Rows from block 5 of the text encoder of a small contrastive image-text model, named by matrix and row number. Rows with one number belong to one neuron. Each number is 500 + 40 x the weight over its row's rms, rounded and kept within 0 to 999. All counts start at 0. Numbers have three digits each.
After each neuron's rows are labels from the 100 texts, of 14848, where the neuron reaches its highest value: "tokens" is the input token at the peak. Only what is clearly more common there than usual is listed. The data: simulated telescope pictures of galaxies.
# fc1: MLP up (text_encoder.blocks.5.mlp.fc1.weight, 1152x192), inputs 96-191
# fc2: MLP down (text_encoder.blocks.5.mlp.fc2.weight, 192x1152, transposed), outputs 96-191

fc1.243:500500397530548500500500500542420518526379603463500485484556500500456500500500485500552437523500500500500480499500500500446500500500555500511475526548500500328500500500500500518530568500461500500500500500585500500500500550500500466500568532506500550500500454508498467500500464500500500500
fc2.243:521500384500551474487527524538390502510425596500500375500578500500461530538484512500500486485500500500500500500500500492489466491514533481516536500605495486500461500485501500487500500577500500560500500548630500500501459515498500474500531500480500571529535500500500500500488500500371500500
tokens: "two"

fc1.7:577524500500500500500500478500445584419487500500500500500500500500500500500357500500500476500500500500500500500460500500500500500499500500500513500500591456500500500566486635391386500500328548500500500500500416500500500500500500500500500500360500500500392500545540500500500526481500500500
fc2.7:500500500484556500500500500439530500500500500560500500500441582500500513500500500466500500500500500500500500500522630575567500500500500451500500500500630542500500500499548500500440500500550473500500500501508554500500500500500500500500500500545572500621510476486500382500479563500500536566
tokens: "spiral"

fc1.129:501500494442500500484500500485509500500564500500500511564611500505497500500500500500500439500529478500515500500500493500500500500486500563500460500500580486453500500500500500510500500500357500500500500500500500487508569500500500500377500500500500536481504500500500500500500500449500539512
fc2.129:500469470500500494500508503500566487417509458563509485406442500500500500500500500500500500500500500500510500500500518500500500500572500493500504500500500500583500500406469514500557500500500500500500500500500500500543500500500525500590500500500500417500500500500560508500500413500500500483
tokens: "spiral"

fc1.577:500499500587500500413500500485500500520407500500690500500504588500500500531500465500500591500500500472402476448478500521500500500462500500500517476500577500500500500500500412500500421500415500500544534500330500500500511500500500500500516500544500561500484500500500482500500571619500485500
fc2.577:524500428405500500500497500500500417500500500500361500500500500500500500500500500500536531372550500500501489523396500500500477500500445500500363491500591500538445500500564630448500525450500564479500500477565500500500500557412500526500500449484555516500500519614457448500428443500500500479
tokens: "near"

fc1.614:500500538500500500500435500484500500500505511500500513510504500455480514500500500500546500378500500500500500500512500654461485500500500551500471500500584468500419500517500420469500441500500500487533500500500500500500500499500452564500525500500604500567500500561535357500500462500500533478
fc2.614:539500500500500500500500500485500500500500434500500500500494500500500500500500401500500500500500500500500500500500509336500500500557469500500500500500500500500500500500500500500500498472500500633500500533500500500507378500500500500500459470500417500500500500478500500500448500500500500500
tokens: "near"

fc1.747:500500500500497500500383551500500500500484500500500461500500500500500500500500500384500500500500441500500500500500500500500500445500500500500522551500681500500500500500500500500500500500500500500500500500500500500500500500500650500500500500500500500625500500609467500500500500500500500500
fc2.747:500500500500500686500500508500500500500500500501500500500589579500500500511500500500425500500500500500500500500500500500500500500500500363500500500500500500500500500500500500500537500500500500500500500479715344500500500500623500450500500500469500500500500500500500555500500500500500500500
tokens: "spiral"

fc1.62:500492500530500500333500500500500593500500500500652595510500607500561500302500500500500500500500518500500500500500395500500500500500500500500500500500500500500500500500500500500500500500500500500500500500500500500423500527500500500645500500500500500500511500500550500500500500500500500500
fc2.62:500500500500500500500500500500500219500500500500500500444500500500500500500500500500500500500500500500500500500500500500500500500500500500500500500500500500500500514500339500500500500500656500500500500500500500500500500500500257500500500500500500500500500500500500500500471500500500500500
tokens: "<end>"

fc1.540:500500500500500595500500500500322426500400585436500570500549500500533500500500500437500500500500500500456500500500500500500500500599558484500469418595532500500519500500500500500500500500500500500458500587644500500551462487500500414385500500500500500500500500500500543483500500500500500500
fc2.540:500500309500500500500500502500500500500500565419493438500577500500500500503500500500458500467500500500500514500500532500471445426539500493500500500500380500417500500500500500500500500574500500500500500500624500577500443528500500500480500500466500561517493500500500500500500500500500500500
tokens: "two"

fc1.257:500500500550511492500500500632500500500500482500524500500540500500500480500432500500500500500500500500500599500500500580452469500500580414500500407552500500500500500500359500486500500568340500500492500500525500484486500464500500488500500500500500529373500517459552500356546500500589500455
fc2.257:500500403500535500500500500500421500543394500473500500500500500500436600500510519527500500438500514500500474500500571500478500528500500500480515500500500504500500500423500458500440500500500485500500500500500500500500500612500500500500500500587577522536542500414483500603500538500434503583
tokens: "two"

fc1.600:480500500500500500500556514500551472465500447500371500482500500458368500500475500500555454500605419500500419500538496500500564500500508503550500500500500500423453534500520500500501500500551500500658500500500557500500500575587500450500500500418500504392500454393500500500500527500617500500
fc2.600:524580500500491500544493463500500500424487477533610500498514500500659503456428476471529500500500635500519556500551500472500500448511500500468501495500500500500487500500391569524497500500372463527410500500500459500507500482443500577500570500463500435550519471636513565500513539464480500433
tokens: "<end>"

fc1.580:535500500549517515500500500500500500500500450500500500459436500500500500500500500434500601469500460500428500515500606500500586390518500500500500500500616500498554500500500500500500443577500500541576500500500500500500500500500514500500500503466584500647500500539488500500500500500500500500
fc2.580:500500500500515691500500475476500500462500500500475389500500610384500500508500499500500500500500500500500500500500500500500500510500500388500500500500613500500500527557514500500507500500482500500500564500500500618500500500500500504500500500500500585500500500500500500500500500500500500500
tokens: "spiral"

fc1.5:500399500500500500500410500500439500500309500500500500500500500500500500500500500500500500500392500500500500388500500500500500500500500500447500500500500500500500594500500500500500500500500500500500500500500500500500652500500505500500500500500500500500500500649513380500500440614500500533
fc2.5:500500500500500500500511500500572500500500500500500500500500500500500500500500500500500500500500500500586500500500500500500500500500500500500500500500500500500500500500500500500500500500500500500227500500500500500500500500423500500500500543500500500500463500500500500500500500500500500500
tokens: "near"

fc1.270:377500500500500565500500500500500500411500531541500607500500500500436445500500500500456500500500384500500533500500500500500500613557500500476500523490500500500500500525500500532594500500500530500500500500500500458500500500500464500500524554551500500500500500500500500410500407500500588500
fc2.270:500500500500500500444485500500500291470500500472500500500500500500596500500500500500500500500680500500500500500500545500500500500500500520500500500500500500500500352500392500395500500500500500500500500464558500500500500500500424500500500500500500500500402500500500590500500500450500500500
tokens: "<end>"